A small sound classifier, trained from scratch.
Model: 2.98M parameters, norm batchnorm.
Training: batches of 64, held-out accuracy 98%.
Data: trained on struck, bounced, scraped and rolled objects made by modal synthesis, 18.7 epochs.
Rows from block 2 of a small sound classifier, named by matrix and row number. Rows with one number belong to one channel. Each number is 50 + 10 x the weight over its row's rms, rounded and kept within 0 to 99. All counts start at 0. After the name is the row's rms in percent of the matrix's.
Before each channel's rows are labels from the 100 clips, of 14976, where the channel reaches its highest value: "loudest" is the band of the loudest frequency at the time of the peak; "strongest on" is what is common among them. Only what is clearly more common there than usual is listed. The data: struck, bounced, scraped and rolled objects made by modal synthesis.
# convs0: first width-11 conv, stride 2 (model.blocks.2.convs.0.weight, 128x128x11, each kernel summed), inputs 0-127
# convs1: second width-11 conv (model.blocks.2.convs.1.weight, 128x128x11, transposed, each kernel summed), outputs 0-127

loudest: 1000 to 2000 Hz
strongest on: hard striker; bar; material: steel
convs0.76 075:43 51 40 61 59 53 52 31 44 53 58 60 50 60 45 58 49 49 45 57 69 58 64 58 60 32 55 37 55 59 40 53 48 61 50 47 59 32 55 45 43 43 51 55 37 55 63 60 66 51 51 56 48 46 68 50 61 60 55 59 31 66 60 45 45 45 51 50 67 56 36 48 54 58 46 59 44 45 51 52 18 61 69 50 52 43 60 50 60 43 53 45 64 64 47 39 53 48 50 74 24 42 31 53 65 61 64 54 42 53 66 42 61 47 29 57 42 56 49 28 52 44 48 63 51 51 52 46
convs1.76 076:44 50 70 60 42 37 45 64 61 34 49 61 49 47 49 47 51 47 56 42 53 38 70 57 48 52 48 47 36 61 44 45 37 49 51 52 47 51 50 47 53 58 47 47 42 48 64 58 53 39 60 42 50 53 46 48 50 52 69 75 69 48 61 47 45 55 40 53 30 79 47 34 44 54 60 33 60 33 45 56 63 19 47 41 51 59 50 46 54 63 65 62 48 42 48 42 53 38 48 55 47 56 47 69 53 65 67 55 47 42 40 64 53 36 58 45 41 46 41 46 80 48 64 54 50 48 55 58

loudest: 1000 to 2000 Hz
strongest on: hard striker; glass-like damping
convs0.64 080:61 56 53 53 52 58 54 48 58 58 52 55 51 45 34 55 59 57 55 45 48 53 32 46 54 43 53 54 40 58 52 35 62 60 68 51 61 58 53 41 44 39 52 46 44 52 66 56 56 56 53 53 56 62 64 56 58 48 41 51 43 50 46 55 63 58 51 53 46 47 54 47 48 44 51 52 51 00 55 58 46 67 52 58 46 54 48 50 60 71 39 43 52 31 43 43 55 43 57 46 43 06 36 41 50 46 53 71 63 58 52 59 51 47 59 51 53 60 52 38 55 54 61 54 57 47 55 48
convs1.64 062:46 43 45 54 34 60 46 53 35 41 72 61 56 34 55 52 47 42 60 50 46 48 40 69 46 53 53 50 62 58 43 57 50 43 55 48 57 33 59 38 62 20 43 43 43 57 69 60 58 39 59 31 42 58 47 41 51 54 56 50 60 50 54 62 40 65 61 50 45 55 42 58 53 37 46 51 55 29 44 61 49 43 22 39 44 47 45 59 57 60 70 54 37 57 47 44 40 46 71 60 64 47 39 51 51 59 68 53 41 37 53 43 56 32 65 53 55 50 48 44 63 72 48 57 48 45 58 59

loudest: 2000 to 4000 Hz
strongest on: hard striker; bar; shape: ring
convs0.16 112:54 54 38 56 53 52 52 46 60 45 56 56 57 49 51 65 39 61 51 49 51 51 48 56 54 49 50 54 48 36 64 54 44 56 56 52 48 53 48 49 17 37 57 39 59 48 34 40 35 56 57 44 48 58 57 55 34 43 34 51 59 50 54 48 51 46 41 31 47 46 36 45 24 47 42 46 58 43 56 46 61 58 31 43 21 50 35 45 42 27 44 55 40 37 43 51 34 45 37 24 46 52 47 51 31 51 49 29 69 56 29 55 35 51 42 51 64 52 54 50 43 57 44 55 69 44 47 51
convs1.16 097:50 52 56 39 56 38 58 28 37 67 73 48 65 48 65 45 40 49 46 54 50 50 37 50 51 61 56 54 45 57 44 44 52 48 57 51 54 53 54 39 56 57 57 57 59 32 35 58 36 37 45 58 37 49 71 65 46 64 65 28 41 42 40 68 57 44 48 59 55 56 50 36 38 56 54 34 51 43 49 40 69 57 52 27 46 47 52 63 43 60 43 57 63 49 39 48 51 51 49 33 59 68 45 53 32 45 47 30 45 38 41 59 66 49 62 53 26 42 57 55 50 55 40 49 42 48 59 43

loudest: 250 to 500 Hz
strongest on: medium; string; round plate
convs0.120 116:47 54 50 60 42 52 48 43 64 48 57 47 33 52 40 52 39 34 26 27 42 38 50 59 51 59 48 52 35 54 33 49 53 67 62 54 47 58 36 54 47 53 53 53 60 61 48 50 47 40 37 52 58 60 25 49 42 54 49 44 53 51 49 43 46 36 38 59 63 46 32 47 36 48 49 25 56 48 37 55 43 68 41 55 36 47 51 48 51 43 32 53 51 57 51 35 39 42 53 66 57 59 41 50 47 48 53 69 39 47 65 53 54 51 49 50 64 41 43 42 30 48 39 52 58 47 12 54
convs1.120 113:48 50 46 52 45 51 61 59 45 48 52 50 52 40 67 56 51 36 27 60 55 59 53 45 44 46 40 71 57 38 55 52 46 49 51 39 52 50 32 41 43 45 42 51 36 56 50 31 62 46 34 55 58 55 49 50 68 47 54 54 52 28 43 55 52 53 46 57 47 48 47 44 68 47 59 50 43 36 61 57 45 17 61 30 48 60 49 54 46 38 47 52 44 64 57 65 47 58 58 39 69 61 55 72 39 49 68 41 41 70 46 47 45 41 45 53 39 53 40 52 49 54 52 75 35 29 59 41

loudest: 1000 to 2000 Hz
strongest on: hard striker; large; string
convs0.6 106:53 22 50 50 47 66 55 44 50 67 34 33 57 45 57 54 47 54 41 55 48 52 51 44 46 49 45 43 38 39 68 59 60 54 28 49 46 54 51 64 38 56 45 50 53 53 42 43 48 64 53 45 55 48 56 54 49 52 48 50 57 47 42 49 52 34 42 46 67 45 50 45 51 55 30 36 40 40 44 44 45 50 55 44 49 39 54 25 34 51 35 42 41 28 53 42 44 28 73 49 33 54 54 57 53 34 55 55 53 41 53 38 49 45 38 47 48 50 27 56 52 49 41 50 31 57 18 31
convs1.6 093:50 51 42 47 57 48 51 53 39 51 42 51 47 40 56 43 40 52 37 54 47 60 54 55 60 85 46 57 51 47 51 51 48 27 37 55 47 53 34 51 36 45 37 46 44 56 45 64 58 62 51 69 47 43 46 56 59 49 52 40 61 46 43 52 51 55 41 48 54 80 58 62 53 50 60 35 33 35 51 48 60 56 53 48 41 50 65 50 43 11 52 62 36 52 42 55 59 45 67 45 63 55 47 50 49 58 57 48 34 49 40 36 38 48 40 68 43 63 58 38 49 27 50 61 63 54 52 50

loudest: 2000 to 4000 Hz
strongest on: small; hard striker; shape: square plate
convs0.59 063:54 55 43 32 43 53 46 46 73 42 43 59 38 44 53 46 47 42 41 40 58 55 57 50 49 51 51 45 55 60 52 40 52 33 76 55 55 53 31 43 41 30 49 63 40 45 47 36 49 55 53 56 45 57 46 43 22 39 45 39 28 36 55 46 58 39 57 46 68 33 47 54 35 42 53 53 69 33 38 51 43 44 36 49 49 42 51 50 52 46 33 53 48 47 40 41 45 37 42 48 49 26 50 55 55 24 44 60 37 39 64 29 41 43 43 38 44 48 52 51 54 45 50 45 51 34 57 44
convs1.59 082:53 37 74 68 48 53 35 54 52 40 50 56 59 54 59 47 57 51 53 36 58 40 78 37 60 33 43 57 43 70 28 56 47 50 46 57 49 53 55 50 55 40 50 68 43 51 55 46 53 52 63 34 52 41 29 51 54 55 57 72 45 48 60 51 28 48 32 50 52 56 51 28 58 69 51 44 55 80 45 48 59 48 55 50 50 55 55 45 54 42 45 47 49 57 39 51 45 52 55 40 50 41 59 54 41 54 70 37 55 55 36 50 32 60 50 46 40 44 43 36 60 55 68 58 62 56 57 49

loudest: 500 to 1000 Hz
strongest on: medium; round plate
convs0.34 106:52 37 51 45 47 41 43 55 67 15 57 44 27 46 48 46 53 47 41 47 51 35 51 54 19 53 53 59 63 50 44 55 57 54 58 46 70 48 41 49 46 45 42 49 57 44 31 44 28 59 51 57 60 59 43 48 45 59 39 50 52 79 33 44 52 60 44 39 54 27 48 50 47 27 65 41 46 48 49 50 46 27 56 53 49 50 55 50 46 53 53 59 70 54 45 72 54 52 27 53 45 49 47 49 43 52 49 50 52 40 61 51 57 50 61 49 62 48 45 53 33 56 51 44 42 55 59 59
convs1.34 117:35 51 54 55 50 50 52 42 51 51 64 38 49 50 64 42 52 43 81 57 65 70 45 47 39 54 69 52 67 45 50 48 39 43 54 39 58 49 29 67 60 46 44 54 46 68 48 67 43 48 56 43 69 54 41 56 60 36 46 46 37 51 37 83 50 52 46 42 53 57 43 46 72 51 48 56 49 45 49 60 51 59 46 53 47 52 80 57 41 37 41 44 58 62 56 44 53 47 21 56 55 64 48 47 41 55 46 49 50 50 53 33 50 53 64 48 51 40 52 58 49 47 50 64 48 53 45 67

loudest: 1000 to 2000 Hz
strongest on: hard striker; bouncing
convs0.66 029:63 45 25 46 49 48 52 42 49 46 54 41 56 50 54 60 59 52 48 46 50 47 09 33 31 55 45 44 63 60 60 45 28 41 56 50 51 54 53 61 61 50 44 57 57 42 48 26 45 49 48 39 55 34 54 51 64 33 43 56 65 50 55 38 73 49 54 50 25 43 53 44 49 47 55 56 49 36 46 41 44 46 51 37 52 59 46 51 52 53 49 82 51 31 48 56 43 41 55 46 30 35 51 45 60 46 45 53 75 61 49 57 48 56 50 50 53 56 52 54 57 47 51 47 59 35 50 47
convs1.66 091:48 61 57 49 61 53 53 48 37 35 50 45 59 46 57 51 43 39 53 40 53 48 69 39 57 28 43 48 40 37 45 04 44 48 50 55 32 56 48 42 55 49 54 62 48 48 50 61 47 34 52 43 66 43 40 55 50 79 53 45 39 49 50 58 40 52 53 49 46 63 54 41 56 21 67 47 51 70 51 50 55 50 51 46 73 53 46 54 52 45 42 49 58 58 50 46 47 59 44 54 47 55 42 36 54 48 57 57 62 48 30 58 49 64 52 51 39 46 47 54 60 64 34 53 45 49 26 45

loudest: 500 to 1000 Hz
strongest on: small; clamped rod
convs0.9 116:55 49 51 59 45 34 58 59 39 52 46 69 51 57 51 55 47 44 38 18 44 53 49 40 42 51 48 45 50 58 54 54 47 54 55 50 16 43 18 48 47 48 54 48 55 47 50 49 45 28 48 49 46 56 50 55 48 51 46 44 53 46 52 66 34 49 60 48 71 46 14 55 56 57 53 57 60 50 51 46 51 53 32 63 37 60 56 55 47 47 54 26 34 49 52 52 42 58 53 41 63 53 51 54 43 50 38 51 41 40 49 43 51 40 51 46 51 39 49 45 38 64 57 39 70 24 46 48
convs1.9 107:15 46 53 39 62 42 50 65 63 53 38 35 46 44 82 46 51 51 86 56 53 48 49 36 37 60 47 42 47 54 52 49 21 53 35 43 54 57 62 56 46 57 45 45 49 43 33 63 60 52 33 54 53 41 64 36 47 44 47 53 48 62 52 56 56 42 57 56 38 47 52 52 56 46 45 43 58 47 48 48 71 59 51 42 48 58 45 46 64 61 43 58 51 64 45 37 58 53 40 52 49 63 48 46 45 51 52 46 59 50 64 50 53 52 51 51 39 52 66 75 66 45 44 51 56 41 58 57

loudest: 2000 to 4000 Hz
strongest on: clipping; text has "clipped"; membrane
convs0.17 069:61 39 43 51 33 61 36 43 57 47 54 67 51 43 40 61 52 55 41 45 58 45 54 61 49 44 38 48 72 42 69 55 43 45 44 44 45 36 68 37 53 47 40 55 34 61 41 52 52 52 36 65 46 53 44 65 48 59 28 56 47 44 31 43 63 51 55 48 69 51 39 50 52 40 48 55 54 44 36 48 42 51 54 32 44 67 60 45 52 36 56 52 48 40 60 26 44 51 62 41 52 36 20 48 30 61 32 52 49 39 44 47 66 47 45 47 53 54 49 40 50 35 65 38 54 53 56 60
convs1.17 078:42 52 53 57 42 56 65 66 45 49 51 49 54 36 35 55 41 47 45 53 50 61 41 74 63 59 44 48 42 32 43 55 47 50 54 43 61 25 31 49 53 57 44 25 47 62 72 55 60 62 50 62 45 68 60 53 52 39 54 49 53 39 41 62 47 51 43 67 47 45 43 43 51 56 39 51 63 34 59 34 56 46 70 54 56 62 52 56 47 42 69 48 54 50 52 61 67 55 49 59 27 48 40 58 57 47 61 73 24 48 38 51 61 42 56 57 46 61 54 44 49 62 51 59 47 52 48 43

loudest: 500 to 1000 Hz
strongest on: small; clamped rod
convs0.115 110:45 57 55 31 41 25 26 53 31 48 50 63 48 55 46 49 40 50 54 52 50 49 50 50 67 48 29 22 37 62 61 45 51 46 54 56 47 45 48 49 46 45 50 18 53 70 47 44 56 42 54 58 48 51 52 52 45 56 41 60 49 42 51 59 47 53 46 63 48 46 51 58 51 54 60 54 51 50 30 52 54 50 37 37 54 74 46 39 83 45 48 60 48 57 44 51 47 52 37 41 60 45 48 51 43 15 55 56 35 51 45 49 54 48 41 53 41 61 50 53 44 32 45 51 61 48 65 50
convs1.115 111:30 49 65 53 63 50 29 42 52 60 49 66 48 46 38 55 64 42 44 58 58 74 60 38 49 55 48 26 63 43 50 46 55 52 70 41 48 65 49 43 54 50 63 36 50 41 56 56 55 47 77 48 42 53 57 58 55 54 50 45 52 48 51 47 52 53 51 24 35 83 46 54 40 51 49 41 52 53 47 56 62 33 37 43 53 79 46 44 63 51 56 59 38 36 46 39 42 37 40 46 55 60 52 56 52 50 47 45 51 44 53 49 49 55 49 59 56 75 47 59 55 58 48 54 43 35 48 50

loudest: 250 to 500 Hz
strongest on: string; ring
convs0.41 116:52 25 52 66 46 53 45 49 27 54 37 57 47 57 53 61 40 49 52 54 53 43 49 30 52 50 32 37 42 57 52 44 64 59 45 52 37 55 48 52 57 45 43 39 38 40 23 55 43 67 76 42 46 34 44 53 46 50 36 36 58 48 40 63 29 55 40 42 39 40 61 42 33 56 48 52 49 49 49 48 47 41 49 60 51 52 36 49 62 50 48 50 20 49 49 51 53 59 59 54 55 51 50 55 44 52 65 39 45 48 49 47 58 34 50 50 50 70 41 52 43 53 53 36 37 58 61 20
convs1.41 126:33 54 42 61 44 47 44 51 58 65 54 64 21 41 44 54 56 59 59 51 51 31 51 45 62 59 41 51 51 55 48 51 51 30 45 36 25 45 39 35 52 47 39 53 56 49 54 25 27 42 54 64 49 42 51 49 52 35 52 62 50 46 60 47 50 43 53 58 42 52 61 66 58 49 51 49 45 45 61 35 54 42 59 48 44 52 30 41 53 41 74 51 64 45 61 52 55 48 67 56 58 66 39 50 51 59 50 49 38 68 52 38 42 34 38 40 60 60 51 40 29 66 54 50 57 47 40 39

loudest: 250 to 500 Hz
strongest on: round plate
convs0.71 112:50 61 56 41 51 53 60 47 40 56 37 60 52 49 67 51 54 52 46 53 53 53 50 54 35 42 55 55 54 20 48 46 59 42 41 10 53 41 45 48 43 51 54 55 36 31 45 51 54 37 53 61 48 39 39 53 54 52 43 56 58 40 45 51 51 54 73 49 49 67 45 53 53 39 64 67 41 51 58 74 45 39 60 48 58 56 50 52 49 53 55 43 41 50 39 55 46 67 19 50 53 39 54 58 51 49 44 36 53 35 17 41 48 48 49 49 49 46 57 50 31 52 51 36 50 42 62 52
convs1.71 119:41 37 47 51 53 51 72 57 47 55 53 52 49 55 75 50 47 53 53 47 59 59 36 33 46 50 54 48 35 43 45 48 66 56 48 37 51 49 49 48 41 54 47 47 40 51 46 42 44 50 43 55 53 62 56 65 60 41 46 40 43 31 33 53 61 54 50 46 48 69 53 56 55 53 45 53 27 49 30 55 44 52 50 34 43 64 59 61 80 53 44 49 38 55 50 42 42 68 62 48 47 71 37 46 46 39 36 49 51 53 47 51 48 45 38 88 44 39 61 54 28 45 49 66 35 47 46 60

loudest: 1000 to 2000 Hz
strongest on: steel-like damping; square plate
convs0.14 112:53 49 46 48 50 50 55 47 50 49 52 43 48 48 14 44 52 42 57 50 54 44 47 50 47 42 37 50 51 55 44 50 41 48 56 50 55 59 54 30 49 41 42 53 47 53 52 46 53 52 47 54 49 51 52 44 56 46 56 43 41 51 60 45 60 52 54 53 49 54 50 50 47 47 48 51 49 00 52 55 53 48 54 46 49 48 49 49 52 58 56 52 51 52 50 53 59 48 51 51 44 02 35 65 52 52 51 54 50 53 48 51 43 49 53 44 51 53 53 41 51 47 47 55 44 44 58 49
convs1.14 085:47 51 52 50 53 28 42 45 62 51 42 43 50 70 38 58 50 50 61 50 52 58 58 61 24 49 53 57 41 47 60 43 47 45 50 43 54 60 45 47 59 17 46 57 66 38 63 55 51 40 51 41 43 56 38 52 26 63 58 57 68 48 55 48 57 58 52 49 54 46 40 63 55 48 47 55 52 49 50 62 50 44 41 45 39 47 61 50 51 49 51 54 38 57 42 47 26 46 47 49 55 48 62 36 68 48 54 44 66 39 47 55 42 15 46 47 54 53 46 34 66 47 46 68 41 51 50 81

loudest: 500 to 1000 Hz
strongest on: closed tube; square plate
convs0.81 113:60 50 46 48 56 53 49 54 37 54 42 51 51 61 48 54 55 38 46 38 50 55 44 48 66 65 42 52 52 49 48 57 51 43 57 51 39 46 47 56 45 49 65 54 41 36 49 53 48 44 48 48 57 56 42 50 52 44 40 46 58 60 50 56 41 26 56 45 44 57 17 55 53 50 31 58 45 49 48 55 47 52 32 47 24 48 30 53 20 49 49 51 61 58 45 49 44 53 55 62 47 54 53 44 42 46 20 49 50 56 25 49 33 50 62 57 38 56 09 51 56 56 65 53 64 46 53 41
convs1.81 101:28 46 47 46 49 51 48 40 34 44 47 35 55 44 29 56 48 43 73 69 37 51 41 55 54 56 44 44 47 55 52 41 34 57 48 70 67 43 60 54 32 47 42 50 42 57 36 63 58 55 42 57 59 44 54 21 54 51 46 58 47 81 46 41 80 50 51 70 57 42 58 42 59 46 46 51 67 37 39 41 41 47 46 45 56 45 53 47 51 57 42 43 41 42 47 42 66 67 54 51 43 46 51 57 45 48 46 52 56 51 57 54 45 47 70 62 63 53 59 47 50 51 52 51 55 74 50 57

loudest: 2000 to 4000 Hz; 1000 to 2000 Hz
strongest on: hard striker; bar
convs0.40 077:67 60 43 47 49 46 47 43 57 52 56 63 46 62 52 70 49 54 46 43 30 59 27 54 56 25 59 57 43 52 62 36 46 44 54 50 51 34 52 46 56 49 40 48 50 47 54 64 43 54 48 44 65 57 59 67 54 48 42 51 54 50 45 49 66 48 50 50 51 46 56 48 44 51 54 50 49 00 62 57 40 65 57 35 45 52 44 46 45 52 66 53 49 49 52 58 58 45 52 50 46 29 51 50 49 45 49 51 56 61 50 44 45 41 34 51 49 39 59 08 46 56 49 47 49 54 53 34
convs1.40 052:51 51 54 40 57 58 59 64 28 41 53 63 48 38 66 38 47 51 45 48 63 33 24 56 39 54 47 52 66 64 46 73 56 55 50 44 47 46 48 48 60 44 44 52 29 61 44 38 74 30 49 36 47 52 59 46 33 31 49 72 53 52 50 56 41 51 45 58 60 39 45 55 48 50 47 62 58 42 47 41 60 28 50 34 48 39 46 55 51 42 54 44 43 56 39 40 51 46 39 47 67 56 65 36 44 47 56 49 20 44 54 40 38 39 50 53 51 37 57 60 46 59 52 58 52 48 49 53

loudest: 1000 to 2000 Hz
strongest on: medium; round plate
convs0.38 100:43 51 57 44 20 36 49 56 64 49 38 63 45 46 62 53 29 56 53 37 52 59 62 69 38 55 33 52 49 51 51 49 55 45 41 59 39 74 68 50 49 42 39 34 55 45 48 61 53 29 47 51 36 54 43 60 48 48 65 50 47 51 53 53 51 44 55 35 59 22 30 38 42 70 36 34 64 51 43 59 51 42 45 39 58 49 51 47 52 56 51 51 43 44 53 17 35 28 46 48 54 54 52 53 59 46 52 68 63 47 59 43 57 49 51 41 50 45 45 47 50 57 53 56 51 46 52 45
convs1.38 093:41 40 51 47 58 66 49 35 50 65 47 50 53 54 28 35 83 43 62 46 55 61 51 52 42 56 55 59 60 55 44 60 51 57 49 37 54 40 58 48 56 58 32 58 42 54 51 60 56 52 46 57 46 43 51 39 57 34 42 47 43 59 52 52 56 44 50 77 58 47 39 45 58 56 51 42 64 62 47 44 45 29 57 49 47 66 55 81 42 53 52 57 45 50 49 53 48 81 79 51 57 62 42 43 54 47 44 49 37 64 39 48 49 54 59 55 47 32 50 55 47 47 42 57 64 48 62 40

loudest: 2000 to 4000 Hz; 1000 to 2000 Hz
strongest on: hard striker; small; string
convs0.87 114:40 63 50 48 47 28 52 55 46 36 52 65 44 48 42 60 53 76 49 30 39 49 52 58 51 63 42 57 52 56 65 43 50 62 52 48 54 55 32 57 44 39 68 41 53 56 33 50 47 34 50 48 55 58 64 55 34 49 52 48 55 53 55 48 55 64 26 49 53 48 35 41 36 40 58 38 81 50 46 53 51 55 52 57 41 35 48 56 54 48 46 44 38 52 42 55 50 55 36 41 47 49 44 45 17 46 36 33 66 52 35 46 43 58 44 49 67 39 54 60 46 50 27 40 56 53 52 53
convs1.87 116:50 49 48 62 68 43 23 42 54 60 61 48 60 57 43 32 64 46 49 54 28 61 42 51 46 68 49 52 43 56 42 52 53 48 56 47 46 48 45 59 63 45 56 47 51 51 43 55 46 35 48 69 44 62 45 45 43 48 57 38 40 53 61 52 69 54 50 61 46 37 49 50 43 58 52 39 52 41 35 59 67 48 48 40 52 53 53 56 48 51 55 62 56 27 11 48 36 53 46 45 73 57 46 43 39 57 39 44 46 49 41 55 34 66 60 56 42 57 71 49 71 58 37 59 52 49 41 35

loudest: 2000 to 4000 Hz
strongest on: hard striker; small; material: steel
convs0.11 091:47 61 56 49 41 42 63 53 72 44 63 80 48 55 22 59 44 54 48 50 47 49 46 38 49 51 43 47 51 41 57 44 52 62 59 53 46 54 40 24 54 33 70 50 40 39 52 47 49 46 52 52 64 48 55 57 26 34 45 51 28 63 58 45 36 58 40 48 34 38 51 54 44 51 49 47 65 41 60 62 54 54 49 49 46 57 47 46 46 53 65 32 51 47 43 65 46 50 57 23 41 42 55 50 26 36 49 54 54 54 50 67 56 57 55 58 51 34 42 52 51 47 43 64 59 40 52 61
convs1.11 088:58 67 52 54 57 53 34 52 41 45 48 55 58 45 53 72 59 46 52 59 34 42 59 59 38 58 46 61 52 42 56 48 58 37 56 47 57 43 57 50 49 33 44 42 48 32 68 58 55 37 50 50 50 78 55 44 35 50 61 48 58 34 58 50 45 72 62 60 30 54 56 47 52 51 43 46 57 37 29 61 56 58 36 42 44 57 52 59 59 51 61 51 65 51 43 40 56 58 62 62 56 37 49 52 39 32 54 54 35 49 65 47 62 51 57 57 48 77 63 42 53 64 45 34 51 75 57 50